{
  "train_examples": 97500,
  "horizontal_flip": true,
  "encoder_norm": "layernorm",
  "encoder_mlp_ratio": 2,
  "encoder_layers": 16,
  "latent_channels": 16,
  "decoder_norm": "batchnorm",
  "decoder_activation": "silu",
  "decoder_upsampling": "transposed_conv",
  "weight_decay": 0.1,
  "adamw_weight_decay_other_params": 0.01
}
Rows from block 0 of the decoder of a small image VAE, named by matrix and row number. Each number is 200 + 30 x the weight over its row's rms, rounded and kept within 0 to 999. All counts start at 0. After the name is the row's rms in percent of the matrix's.
After each channel's rows are labels from the 100 images, of 14848, where the channel reaches its highest value: "strongest on" is what is common among them. Only what is clearly more common there than usual is listed. The data: simulated stained blood smears.
# conv: 3x3 conv (decoder.mid.0.conv.weight, 256x256x3x3, each kernel summed), inputs 128-255

conv.242,133,234,175,202,234,234,197,183,211,174,204,232,192,191,188,205,194,213,227,189,210,191,167,253,143,214,161,233,189,212,128,197,153,232,167,189,194,180,269,232,222,213,173,157,225,244,253,211,218,193,201,229,210,179,202,229,157,141,205,237,164,190,184,204,180,224,195,236,206,178,136,242,181,217,268,181,196,211,182,203,271,176,214,228,220,229,239,202,181,153,174,126,188,215,178,237,178,174,208,226,227,210,166,198,193,216,183,191,180,230,223,179,224,271,188,187,215,166,183,197,223,191,187,163,239,209,159,189,106
strongest on: kidney-shaped nucleus; round nucleus

conv.13,105,208,176,184,176,221,223,157,236,189,215,198,198,243,248,269,146,191,157,255,176,188,190,202,222,184,175,163,188,189,185,251,231,187,184,193,259,210,190,168,188,203,164,194,172,223,263,246,190,193,223,252,181,243,156,177,219,235,201,182,176,208,146,238,245,197,197,195,176,232,247,180,190,134,170,207,224,230,162,150,131,182,176,210,255,203,218,209,234,266,225,196,160,223,193,195,191,231,194,185,159,167,199,198,176,239,187,172,208,216,172,202,178,204,238,182,223,244,132,163,171,186,208,232,198,194,153,202,265
strongest on: band-shaped nucleus

conv.32,081,195,179,253,212,195,187,145,205,160,230,225,217,165,215,164,196,160,172,166,212,155,178,235,208,213,229,213,226,214,213,175,201,192,147,225,178,148,165,182,250,172,209,222,200,212,113,181,210,244,182,246,173,201,223,236,218,192,172,168,211,158,168,202,199,197,190,205,225,170,192,175,229,226,184,182,216,163,185,206,266,158,232,204,183,217,211,239,191,223,169,243,189,178,160,153,226,227,218,180,216,229,199,230,171,195,232,175,176,232,223,228,193,156,209,179,234,164,250,192,208,215,206,136,226,238,277,199,203
strongest on: band-shaped nucleus

conv.92,099,183,216,299,177,208,215,186,192,201,216,195,181,126,222,210,231,187,275,250,175,245,177,163,151,222,167,185,210,210,174,182,154,225,164,185,182,174,205,200,177,158,201,211,273,225,274,194,161,204,228,239,191,167,212,224,198,224,176,234,178,248,147,174,182,178,178,164,191,193,158,152,184,211,190,220,215,184,159,203,228,198,247,210,194,200,240,167,204,204,171,205,190,206,169,191,167,194,204,178,190,222,147,157,238,236,188,176,199,203,229,205,205,222,196,255,192,190,142,248,201,187,175,231,193,201,229,180,285
strongest on: band-shaped nucleus

conv.113,094,221,167,235,178,200,219,196,198,188,209,188,246,172,198,176,212,232,264,241,191,249,176,238,251,193,192,150,182,222,233,243,160,219,182,201,194,205,187,170,210,206,203,194,244,237,167,190,135,224,186,210,225,209,243,234,212,178,226,212,214,236,189,169,137,182,212,191,145,213,222,159,157,224,227,212,238,179,210,217,201,207,165,191,210,199,200,169,211,213,229,219,242,208,200,199,240,237,217,227,186,181,171,204,188,217,220,185,202,242,188,234,237,229,234,239,216,150,188,221,177,202,159,233,240,184,174,230,148
strongest on: crescents

conv.54,083,214,158,123,220,200,196,188,192,177,238,174,212,201,212,221,218,224,199,175,241,251,196,205,148,200,230,174,185,208,196,220,145,175,190,213,177,132,128,170,261,205,238,186,258,220,203,198,220,220,257,174,184,210,191,215,171,150,181,219,188,198,200,139,287,192,213,209,207,204,227,150,182,177,137,175,193,219,178,205,171,211,222,213,217,181,220,199,206,212,197,157,223,190,213,195,185,205,237,189,208,157,204,158,195,184,209,221,175,180,221,146,197,242,188,195,215,178,131,189,214,191,213,191,199,228,165,222,193
strongest on: crowded; spiky cells; large cell: kidney-shaped nucleus

conv.69,100,201,166,214,259,191,213,187,214,168,227,163,227,159,191,181,221,222,236,163,236,156,182,299,158,167,178,207,185,206,191,202,142,182,185,180,193,164,223,170,194,215,214,217,211,255,243,188,190,238,210,253,217,202,196,225,238,200,184,152,222,198,127,140,244,215,202,222,178,182,214,161,164,162,215,186,204,178,253,260,192,206,219,240,200,157,205,207,188,198,173,163,178,201,216,223,258,224,234,200,211,214,181,171,204,207,261,176,236,195,187,211,240,237,201,239,239,192,214,193,190,182,182,227,262,234,199,223,208
strongest on: round nucleus; dark grains

conv.149,102,212,211,176,272,211,219,187,222,201,251,204,198,203,198,228,174,164,193,173,174,264,205,206,156,272,215,209,147,147,159,204,187,254,238,214,200,180,148,200,225,180,247,161,216,144,166,228,228,225,227,197,171,235,198,183,182,180,217,239,155,218,202,151,173,207,212,181,173,240,199,177,160,188,176,215,200,257,214,172,189,144,234,224,180,168,181,237,227,200,180,173,166,228,200,265,193,169,204,228,192,193,219,171,201,200,137,234,161,224,209,191,236,258,185,177,232,202,212,193,220,161,219,234,163,200,157,230,248
strongest on: kidney-shaped nucleus

conv.211,101,211,228,201,213,181,153,240,195,175,202,193,194,221,157,206,196,194,186,183,217,186,187,214,214,101,192,260,229,226,177,168,204,228,182,190,211,197,219,183,190,210,193,254,201,219,212,170,196,216,138,245,199,184,192,165,256,258,178,184,271,189,232,226,239,210,167,159,211,172,171,203,235,171,234,174,220,194,163,191,157,201,175,222,185,200,219,137,195,177,161,189,241,194,221,197,156,192,240,174,187,241,195,222,178,238,270,174,220,186,194,221,221,175,234,238,189,210,176,230,193,189,219,181,236,227,205,177,212
strongest on: crescents

conv.30,118,168,168,217,211,179,200,237,185,245,191,216,180,182,179,233,211,177,181,182,198,241,240,210,205,179,191,147,212,193,163,197,268,203,206,226,203,238,190,202,157,212,172,248,169,173,188,199,254,166,158,165,208,195,193,154,235,205,175,222,244,256,288,202,159,206,171,186,160,191,205,222,276,210,162,215,159,179,221,198,208,207,164,184,202,224,161,200,228,222,221,238,201,198,218,161,170,223,160,192,203,235,223,203,208,208,181,193,263,144,159,201,239,166,240,173,205,196,239,209,179,233,221,170,177,236,201,143,221
strongest on: round nucleus; kidney-shaped nucleus

conv.97,087,195,181,232,144,202,196,175,170,196,142,223,193,184,253,181,196,186,233,178,176,165,195,226,154,235,209,180,227,237,221,198,165,183,234,195,178,183,157,128,212,182,242,190,220,220,183,162,198,239,226,252,213,239,175,208,197,166,221,195,157,222,200,172,220,203,202,185,202,188,212,187,148,211,208,210,219,155,239,203,181,183,218,225,199,193,194,230,214,195,226,223,196,178,224,194,239,182,193,234,204,221,216,226,210,122,160,182,197,211,198,216,162,166,181,199,170,220,144,194,220,157,188,198,175,195,206,203,248
strongest on: platelets; crescents

conv.46,111,203,140,297,180,202,243,132,210,229,215,181,200,206,233,154,236,204,234,210,182,224,177,237,199,153,173,203,236,189,183,174,182,233,201,198,194,191,189,225,144,157,184,153,210,226,210,228,171,175,202,208,246,185,189,205,211,165,197,240,192,196,198,181,158,176,160,200,192,217,223,199,202,189,208,222,226,242,199,172,207,222,209,189,163,299,219,218,241,218,194,256,144,188,176,233,236,229,149,245,193,221,243,188,211,239,170,174,199,255,172,201,163,176,257,181,187,154,207,207,210,160,229,182,139,181,279,243,236
strongest on: dark grains

conv.74,094,193,240,220,203,234,221,171,204,207,185,190,155,164,200,218,224,171,197,194,204,176,225,149,237,215,212,177,221,172,208,204,194,187,191,230,228,170,222,196,189,206,249,159,187,218,256,228,174,198,267,200,227,159,178,192,191,166,132,172,175,208,208,171,225,161,171,151,214,157,200,178,251,186,183,204,187,156,257,206,229,139,241,158,227,166,220,200,186,143,172,208,164,220,223,160,194,213,195,210,179,258,206,206,198,174,166,211,197,183,194,183,136,213,213,151,191,204,216,162,227,174,206,189,174,185,210,171,254
strongest on: platelets

conv.117,143,197,150,230,249,218,186,211,186,198,102,201,222,170,205,151,198,221,202,168,232,202,168,189,144,114,180,184,201,203,184,148,208,206,144,175,188,184,240,202,183,201,182,265,196,268,265,207,180,204,170,196,233,187,149,184,217,252,166,217,251,236,172,223,212,204,219,158,187,191,191,207,252,160,228,174,182,168,189,205,228,201,190,197,233,226,239,154,199,176,191,174,186,225,218,135,226,209,161,170,238,222,185,227,205,235,220,167,237,152,203,214,219,178,218,191,231,165,167,218,206,198,185,205,201,183,216,136,200
strongest on: two lobes with orange grains

conv.101,117,208,176,219,229,188,221,268,206,183,174,204,177,142,163,228,233,157,175,148,201,190,231,182,181,209,203,163,201,221,173,195,234,260,167,173,204,203,202,218,146,209,167,217,209,220,220,223,228,188,197,251,198,270,230,196,217,219,182,236,192,251,223,181,189,205,223,205,185,228,193,233,171,227,191,220,134,243,201,227,158,262,216,209,194,213,187,131,207,190,187,186,198,234,150,198,203,235,204,164,209,190,212,169,192,249,245,237,169,226,199,177,244,202,222,161,211,170,222,241,196,155,191,237,166,206,191,163,162
strongest on: two lobes with orange grains

conv.124,088,143,223,179,198,220,214,202,187,229,159,254,152,175,198,230,224,158,193,190,177,182,224,193,224,232,192,175,113,199,126,234,200,145,169,267,186,185,182,197,211,244,228,212,180,216,191,200,244,171,250,225,216,219,222,207,208,134,179,226,196,212,213,158,263,210,191,167,211,189,190,226,197,197,183,218,144,192,232,230,238,165,206,208,174,164,229,174,182,160,173,203,170,227,222,136,190,181,178,182,222,234,205,199,220,190,185,185,175,223,213,176,209,195,222,162,197,189,196,149,213,210,226,166,178,216,217,148,194
strongest on: round nucleus

conv.118,096,179,207,163,236,204,209,188,195,189,243,171,182,135,168,232,200,199,201,216,306,163,221,227,188,225,225,201,166,232,222,244,214,212,204,192,188,174,166,181,187,211,229,181,240,185,211,196,194,230,253,199,181,170,175,223,202,186,218,209,147,185,217,177,231,188,200,214,180,220,193,170,224,236,197,184,212,204,220,264,231,209,267,195,205,164,177,223,177,168,200,151,206,228,215,254,237,146,236,183,200,177,172,188,229,164,208,192,241,156,199,157,221,271,186,222,243,209,229,209,220,216,195,246,206,218,195,156,209
strongest on: two lobes with orange grains

conv.219,084,150,123,254,199,214,193,217,165,221,220,233,163,218,233,229,176,164,245,190,194,179,197,169,119,197,227,218,212,222,258,202,177,231,182,175,177,171,163,199,159,198,157,196,236,240,165,244,193,160,239,238,182,215,182,207,226,240,220,185,226,184,211,186,187,235,180,210,215,221,228,215,206,208,234,134,205,230,195,147,147,210,199,207,197,117,210,182,205,189,150,167,230,175,169,204,165,232,187,150,200,235,202,170,212,210,214,204,203,176,216,205,217,234,180,197,148,203,287,243,218,184,181,170,196,183,177,207,234
strongest on: kidney-shaped nucleus; round nucleus

conv.204,125,207,200,210,186,173,184,260,190,206,232,214,186,121,206,180,144,204,156,182,260,177,187,203,148,204,167,196,148,256,248,164,232,235,166,163,209,206,176,179,237,172,158,260,230,245,242,194,184,188,170,186,196,187,186,191,241,232,218,217,207,219,217,199,227,258,240,250,201,225,160,200,199,217,202,178,166,180,221,250,180,210,154,199,207,234,205,178,140,225,216,179,244,199,216,223,183,204,188,182,217,204,164,227,235,228,254,230,243,157,216,183,241,178,188,248,214,247,169,194,173,193,155,220,248,244,229,180,167
strongest on: platelets

conv.57,100,186,194,261,203,202,163,208,187,198,207,172,256,217,139,232,249,209,215,246,146,248,215,220,212,209,172,164,245,139,214,195,169,183,220,211,193,165,225,235,180,157,234,192,243,194,206,223,186,206,189,243,189,191,235,241,162,186,173,199,227,174,164,182,147,194,167,127,210,183,182,189,170,243,196,225,204,186,197,230,210,245,302,178,201,148,220,200,190,146,163,237,200,196,128,140,185,210,185,205,192,223,213,165,179,240,174,213,192,226,182,196,166,189,244,179,214,145,201,233,223,184,211,162,128,172,155,226,168
strongest on: band-shaped nucleus

conv.8,082,240,190,192,224,220,206,201,183,180,160,167,252,244,195,228,150,218,214,246,251,256,196,145,159,118,235,215,199,189,185,215,194,203,178,210,211,165,218,261,288,142,174,234,183,148,163,246,186,191,180,174,210,213,157,193,197,236,218,184,198,136,175,200,185,207,177,170,147,181,193,204,246,190,178,174,195,224,178,204,278,197,232,176,214,157,228,215,178,173,208,157,231,226,229,158,223,188,139,230,173,184,235,224,186,189,208,206,206,182,183,192,181,251,203,190,196,141,214,227,189,197,204,182,159,209,206,195,110
strongest on: band-shaped nucleus

conv.212,109,189,186,178,156,224,264,255,192,179,219,195,196,177,205,222,200,167,138,201,225,155,194,207,241,178,186,201,218,220,236,206,254,209,231,195,163,223,202,218,179,194,197,226,173,187,204,233,215,183,240,227,193,199,188,168,243,227,180,238,208,237,196,150,204,197,211,154,160,197,223,203,243,235,214,230,239,209,216,190,189,208,196,197,209,190,188,193,219,284,212,194,200,242,230,190,227,232,162,166,180,219,220,216,221,195,182,229,218,168,183,179,203,201,222,192,207,223,212,213,201,211,179,217,182,173,163,180,271
strongest on: round nucleus

conv.4,107,188,221,229,191,197,174,171,225,189,275,196,183,182,201,194,231,191,257,190,165,148,240,229,166,211,183,225,241,178,195,178,185,204,186,168,195,165,224,154,98,171,205,211,202,192,270,206,222,228,244,213,228,125,200,231,200,198,180,239,257,268,165,204,165,161,190,175,244,143,158,195,176,219,246,207,206,207,217,201,211,261,201,229,189,225,180,185,246,165,118,211,178,201,183,219,209,260,241,192,206,206,171,206,219,193,203,170,170,176,220,181,142,198,170,212,198,225,180,232,222,188,231,191,207,175,180,212,245
strongest on: crescents; dark grains

conv.2,101,176,207,202,300,194,256,237,212,167,188,197,200,163,194,250,232,216,201,198,257,214,164,224,190,234,204,188,175,225,256,217,177,195,199,226,189,217,163,213,264,186,239,229,192,193,177,156,207,186,209,219,197,232,183,201,225,200,147,135,161,213,203,181,226,217,211,192,201,237,197,198,159,192,210,214,170,166,205,220,251,191,226,172,181,154,224,224,161,173,245,177,239,205,176,141,244,205,203,164,170,229,175,171,275,188,226,217,225,150,229,204,244,216,191,206,227,204,217,170,189,190,196,229,205,231,278,182,223
strongest on: crowded

conv.122,084,186,265,157,166,213,178,187,207,219,211,154,211,221,128,145,201,179,200,206,206,204,234,261,217,172,193,250,231,207,216,236,184,178,229,189,227,197,236,228,228,157,154,168,256,201,199,136,211,218,166,219,231,198,174,244,191,218,193,175,168,157,191,142,197,205,214,214,197,205,204,164,194,193,208,154,213,214,215,234,161,199,157,240,210,203,180,200,158,206,179,174,212,169,195,235,198,198,199,254,156,182,190,222,224,171,236,203,186,215,219,223,154,144,188,158,206,246,161,174,207,212,174,220,234,222,201,210,224
strongest on: crowded

conv.115,147,179,161,248,211,175,182,210,191,229,218,188,206,134,188,218,259,199,170,166,203,208,199,164,166,229,237,187,176,180,187,174,187,216,169,234,204,159,180,171,159,172,228,220,208,171,220,211,221,215,250,192,207,212,199,223,237,234,211,210,120,178,232,167,205,206,219,214,184,211,208,191,215,194,166,165,150,229,205,230,178,218,235,149,223,228,198,175,243,236,225,251,207,245,227,179,215,155,159,192,217,201,236,221,195,249,249,227,198,132,119,180,149,207,189,236,246,204,228,212,224,245,235,248,157,227,181,163,152
strongest on: kidney-shaped nucleus; round nucleus

conv.231,082,237,191,216,209,248,170,142,191,195,223,202,238,195,128,199,216,204,194,239,284,220,175,266,243,164,193,275,204,220,240,173,211,233,186,176,228,215,146,180,185,223,198,206,197,201,176,234,198,210,167,207,183,208,185,218,183,133,206,209,205,211,214,196,189,219,227,187,185,206,218,185,213,227,214,210,160,205,190,159,212,228,181,248,223,201,173,246,204,194,185,213,209,180,201,182,178,151,182,305,201,197,228,216,196,266,243,181,216,209,138,224,223,183,246,223,191,197,159,224,234,221,195,259,264,230,230,227,177
strongest on: platelets; crescents

conv.205,141,198,190,265,255,190,187,195,168,196,153,231,217,202,182,199,226,188,211,194,225,217,151,207,116,199,176,225,202,237,208,150,178,198,175,207,177,157,212,157,202,210,196,245,200,219,224,198,184,207,234,215,202,234,181,199,206,224,200,180,211,237,166,161,197,185,200,180,131,191,191,221,188,170,191,171,171,205,216,175,245,190,221,206,200,164,198,191,204,156,188,181,222,164,183,147,241,229,190,180,256,236,181,175,231,189,223,212,211,192,228,183,208,255,242,222,215,173,162,210,214,192,233,263,217,264,216,159,179
strongest on: discs

conv.226,101,242,198,178,171,188,243,212,207,211,209,198,206,173,219,183,209,243,205,178,234,237,186,199,230,234,249,222,162,201,150,166,230,211,173,168,187,215,151,162,208,226,150,151,175,203,172,236,211,194,161,140,197,151,206,209,175,173,221,231,178,185,182,253,174,171,208,220,216,225,149,212,274,226,210,199,219,193,186,245,195,170,95,214,165,242,188,163,182,191,202,211,226,187,249,199,148,193,179,197,232,221,198,227,199,208,201,199,228,258,168,198,216,213,220,236,160,221,220,207,190,236,180,169,245,206,168,181,175
strongest on: two lobes with orange grains

conv.26,113,175,223,198,178,210,142,222,181,185,146,150,172,151,179,178,245,208,166,169,209,193,197,184,202,227,179,147,186,203,193,161,179,200,192,243,201,211,189,238,193,224,219,255,189,240,247,176,229,243,217,182,196,224,169,181,240,208,175,159,240,159,205,203,224,194,195,164,239,188,155,166,226,175,239,160,167,147,198,210,213,211,202,178,215,253,185,140,135,154,192,155,207,204,234,151,166,129,240,152,261,238,217,237,202,198,181,239,191,191,170,184,124,188,179,221,245,236,196,168,195,201,254,205,156,199,217,136,275
strongest on: platelets; crescents

conv.190,098,227,147,212,231,185,183,144,222,203,183,217,184,220,230,204,257,206,213,228,171,224,170,257,126,184,182,168,245,166,172,197,150,212,196,168,213,165,188,163,197,203,185,180,216,198,202,242,182,200,239,184,198,165,217,205,198,146,246,211,172,200,230,210,226,163,214,226,158,162,157,219,150,141,185,217,192,259,182,130,233,245,277,175,207,206,193,193,221,158,180,200,148,216,222,261,196,173,187,216,228,222,199,175,224,231,181,198,192,183,182,182,233,254,198,135,224,154,198,214,201,188,228,217,161,182,213,166,190
strongest on: two lobes with orange grains

conv.152,091,201,168,274,220,202,208,143,165,187,178,228,226,148,178,185,209,198,197,191,217,203,180,261,229,215,184,231,168,185,213,193,188,218,184,222,205,199,137,119,223,204,275,204,204,210,258,240,209,247,210,274,192,193,214,232,202,164,164,196,176,193,182,194,243,230,215,149,167,178,236,222,155,225,226,189,222,196,208,213,246,192,265,207,200,192,219,253,220,193,200,192,216,229,222,174,255,190,191,215,221,197,192,200,195,229,179,191,186,215,211,183,181,226,215,265,200,170,279,195,206,146,235,215,192,158,224,218,190
strongest on: band-shaped nucleus

conv.98,103,205,214,238,179,216,158,202,173,218,159,170,228,183,197,231,200,207,213,238,210,268,238,201,183,152,200,250,171,220,203,151,206,162,233,181,202,229,216,209,168,198,164,235,192,189,221,193,172,234,159,228,222,180,212,200,187,269,186,189,250,229,254,221,174,232,203,183,158,185,174,211,186,182,198,216,181,233,174,139,103,216,248,182,199,162,194,209,249,207,149,225,211,215,217,207,189,150,225,225,170,202,238,212,186,235,212,187,219,159,206,192,213,235,192,171,235,198,185,212,195,197,250,221,173,177,129,218,133
strongest on: crescents

conv.227,110,169,134,227,248,210,183,235,246,158,115,220,206,184,178,188,198,182,162,154,270,159,210,203,217,163,269,246,197,211,198,217,223,204,224,255,181,191,180,188,154,207,228,204,201,236,198,169,238,240,200,221,156,264,170,204,196,185,169,209,239,186,229,205,190,222,208,162,188,208,246,167,249,174,180,244,180,171,234,196,188,165,187,201,225,197,189,201,161,201,174,174,181,197,163,175,243,156,129,219,167,213,241,216,170,225,194,178,216,152,188,175,211,165,208,173,221,185,142,269,189,202,228,183,188,250,246,180,216
strongest on: crowded

conv.188,095,196,178,196,217,211,185,227,177,226,148,221,215,170,203,190,287,227,176,165,226,144,174,209,176,226,209,155,218,226,179,132,171,209,202,182,220,188,209,165,207,208,202,275,221,197,205,160,181,169,196,173,231,200,180,239,175,160,242,162,115,216,223,206,236,213,240,217,198,197,191,228,142,200,208,198,142,256,221,241,190,229,205,186,228,217,180,182,198,207,237,201,249,239,201,229,267,215,188,176,208,206,230,199,261,218,240,220,161,176,189,196,156,177,187,259,196,161,157,181,200,213,204,264,251,213,189,107,129
strongest on: platelets

conv.232,110,117,193,156,192,241,163,203,206,174,225,215,262,175,170,247,256,202,210,178,214,198,246,210,209,208,214,173,225,229,191,216,187,169,194,207,196,199,171,230,201,205,205,209,189,201,234,165,212,163,237,239,173,204,184,194,195,198,176,146,180,196,153,213,209,236,198,230,233,191,211,186,154,207,208,219,185,146,240,240,238,232,176,224,195,153,176,184,227,181,240,195,260,224,135,163,218,277,221,177,201,241,253,205,218,210,212,210,218,168,215,213,211,211,162,168,218,226,234,186,191,175,197,211,205,221,295,249,191
strongest on: crowded; ovals

conv.222,099,195,212,104,199,211,216,231,200,225,213,200,204,196,209,160,153,209,226,167,242,194,142,191,169,236,212,187,217,210,138,187,227,212,167,176,159,211,158,184,239,204,214,146,234,182,165,220,227,165,269,205,205,219,183,172,133,192,204,174,196,191,180,170,236,182,212,231,240,247,218,169,221,193,201,206,227,205,192,211,239,175,170,235,197,205,208,189,185,214,263,175,228,180,222,238,139,139,168,166,212,226,188,196,226,186,203,238,201,168,217,199,177,274,235,243,159,214,198,159,199,163,190,178,171,199,198,228,233
strongest on: crescents

conv.143,112,204,159,159,241,143,211,164,195,181,210,213,214,214,242,145,189,205,201,191,228,205,147,232,159,214,220,231,256,239,260,179,228,238,211,170,226,172,181,155,206,181,149,222,211,243,178,138,172,200,196,211,170,169,207,227,202,213,231,168,164,204,182,246,200,201,206,200,171,212,233,172,157,189,220,167,187,224,176,181,207,204,203,237,214,175,171,230,222,205,211,170,256,203,235,189,204,253,167,170,220,158,196,191,196,203,254,183,210,197,197,229,209,149,229,213,182,204,133,218,162,163,176,216,266,284,233,239,182
strongest on: crowded

conv.35,140,187,187,232,252,207,160,184,178,199,184,205,188,173,169,184,189,202,210,189,254,194,163,232,129,153,176,242,193,244,253,201,177,246,179,169,204,200,143,175,158,247,235,224,218,238,204,173,206,213,229,224,206,188,165,184,234,228,171,209,223,238,199,157,231,232,197,228,179,204,246,171,177,143,188,155,178,193,235,141,229,225,223,239,216,163,180,204,204,174,181,153,232,167,222,198,222,207,218,148,231,229,192,205,247,207,252,193,187,157,223,178,222,221,196,236,228,208,217,219,206,171,235,239,261,245,244,213,244
strongest on: crowded; spiky cells

conv.241,129,198,189,202,228,220,153,197,170,195,161,200,168,193,179,161,194,199,192,197,255,177,145,206,185,158,191,239,186,240,264,180,221,214,180,186,175,166,180,168,193,212,201,249,236,228,250,200,188,244,200,214,221,168,187,169,254,213,197,179,270,202,181,192,248,207,197,194,202,181,234,179,190,151,242,155,211,169,180,147,217,189,218,232,229,197,175,209,202,202,207,183,253,201,252,159,222,210,187,151,221,209,187,219,197,213,230,176,218,166,205,195,149,188,220,248,190,199,168,153,217,193,239,249,249,262,249,173,240
strongest on: round nucleus; kidney-shaped nucleus

conv.151,085,209,177,221,206,153,147,225,140,264,120,253,215,205,213,174,198,187,216,228,212,205,155,190,180,160,187,267,148,204,197,188,210,210,190,156,241,200,196,210,200,196,188,235,195,238,221,261,158,184,174,201,209,221,200,200,202,178,218,216,232,207,208,227,219,280,239,216,173,211,180,235,188,197,271,172,174,220,201,209,238,210,212,199,210,172,215,189,238,195,205,180,237,195,176,146,221,210,218,184,264,188,184,196,217,233,254,166,228,232,228,237,178,211,227,217,164,195,182,232,194,222,194,202,237,188,212,222,167
strongest on: round nucleus

conv.5,087,217,261,207,185,208,214,213,161,190,207,228,205,198,192,194,197,234,179,169,208,196,205,197,206,222,223,238,185,184,184,179,203,189,209,164,165,178,162,236,251,231,200,242,228,182,178,169,200,221,184,195,209,212,206,200,213,186,173,183,187,184,178,200,255,195,205,164,223,182,197,201,176,171,203,217,191,197,178,191,282,156,263,180,266,171,198,205,215,204,198,211,191,238,246,164,123,124,202,191,203,183,273,169,244,152,140,215,159,237,202,228,154,171,193,127,212,180,196,158,224,225,180,187,184,198,243,166,177
strongest on: dark grains; kidney-shaped nucleus

conv.189,102,231,195,228,207,174,203,220,232,198,188,229,241,190,149,182,181,228,163,195,200,218,211,211,199,153,159,225,200,196,200,156,217,224,190,148,233,222,214,163,158,196,170,253,205,181,184,185,193,199,134,226,158,167,244,187,226,237,183,239,189,205,203,209,224,210,215,230,188,242,177,205,191,253,190,209,201,220,167,159,164,201,206,228,204,236,179,232,219,254,184,205,179,195,175,230,234,179,198,230,202,201,173,212,188,254,273,182,245,220,188,209,259,201,237,252,160,213,217,245,167,190,193,209,235,229,180,216,141
strongest on: two lobes with orange grains

conv.45,083,224,169,195,195,175,174,152,194,226,226,165,215,198,223,204,211,190,219,281,195,164,226,189,241,243,181,231,200,195,246,201,222,166,235,219,224,211,258,223,150,213,178,206,204,172,228,199,164,210,206,175,226,185,225,182,214,194,204,138,175,214,218,272,182,172,207,209,189,223,224,222,181,178,258,264,179,257,200,213,186,209,169,183,217,187,205,233,194,196,232,198,232,190,153,203,231,270,206,216,246,192,244,162,190,191,177,219,201,275,157,212,200,208,223,192,204,221,293,188,190,214,198,145,203,199,201,224,208
strongest on: dark grains

conv.198,136,215,191,221,213,191,219,181,155,217,226,236,223,218,183,240,190,201,205,213,222,183,150,166,171,198,246,236,236,236,234,167,222,240,220,203,210,237,146,188,206,233,185,204,142,195,180,215,218,229,258,176,205,217,186,225,231,287,218,194,239,218,254,183,220,245,186,167,211,241,254,222,184,175,208,149,232,241,195,190,116,212,180,209,204,149,173,183,223,203,166,205,241,207,239,164,196,188,214,154,184,236,223,185,214,183,252,209,179,96,207,209,181,212,210,200,154,208,261,219,187,215,187,257,192,177,163,258,267
strongest on: two lobes with orange grains

conv.90,083,205,220,228,181,173,165,179,179,151,275,182,176,148,235,145,181,204,206,202,201,253,193,213,184,185,220,228,168,204,183,206,242,214,166,204,187,192,157,163,202,239,176,137,187,279,197,208,202,246,233,230,173,167,190,258,209,198,243,249,217,209,200,167,244,220,214,178,213,200,222,181,176,210,222,164,200,214,193,188,138,245,204,242,203,242,190,196,245,239,134,259,164,219,280,221,205,161,218,163,226,201,173,228,197,212,221,174,202,173,188,161,189,226,193,244,216,198,147,250,201,161,220,176,252,184,224,237,213
strongest on: crescents; two lobes with orange grains

conv.82,077,178,185,243,197,172,210,205,193,225,179,186,215,222,207,202,175,171,231,181,166,203,163,232,196,148,196,186,252,178,181,216,171,172,219,228,201,187,266,186,126,165,276,213,254,183,216,174,157,267,201,157,206,202,170,155,227,252,227,161,182,208,166,217,188,170,180,247,205,171,176,195,251,108,214,125,173,185,133,229,154,192,225,232,195,231,222,202,184,166,182,184,226,202,179,215,193,173,192,220,219,164,180,230,183,240,157,211,210,192,224,197,165,185,207,204,193,217,124,226,162,220,238,276,175,211,221,172,208
strongest on: crescents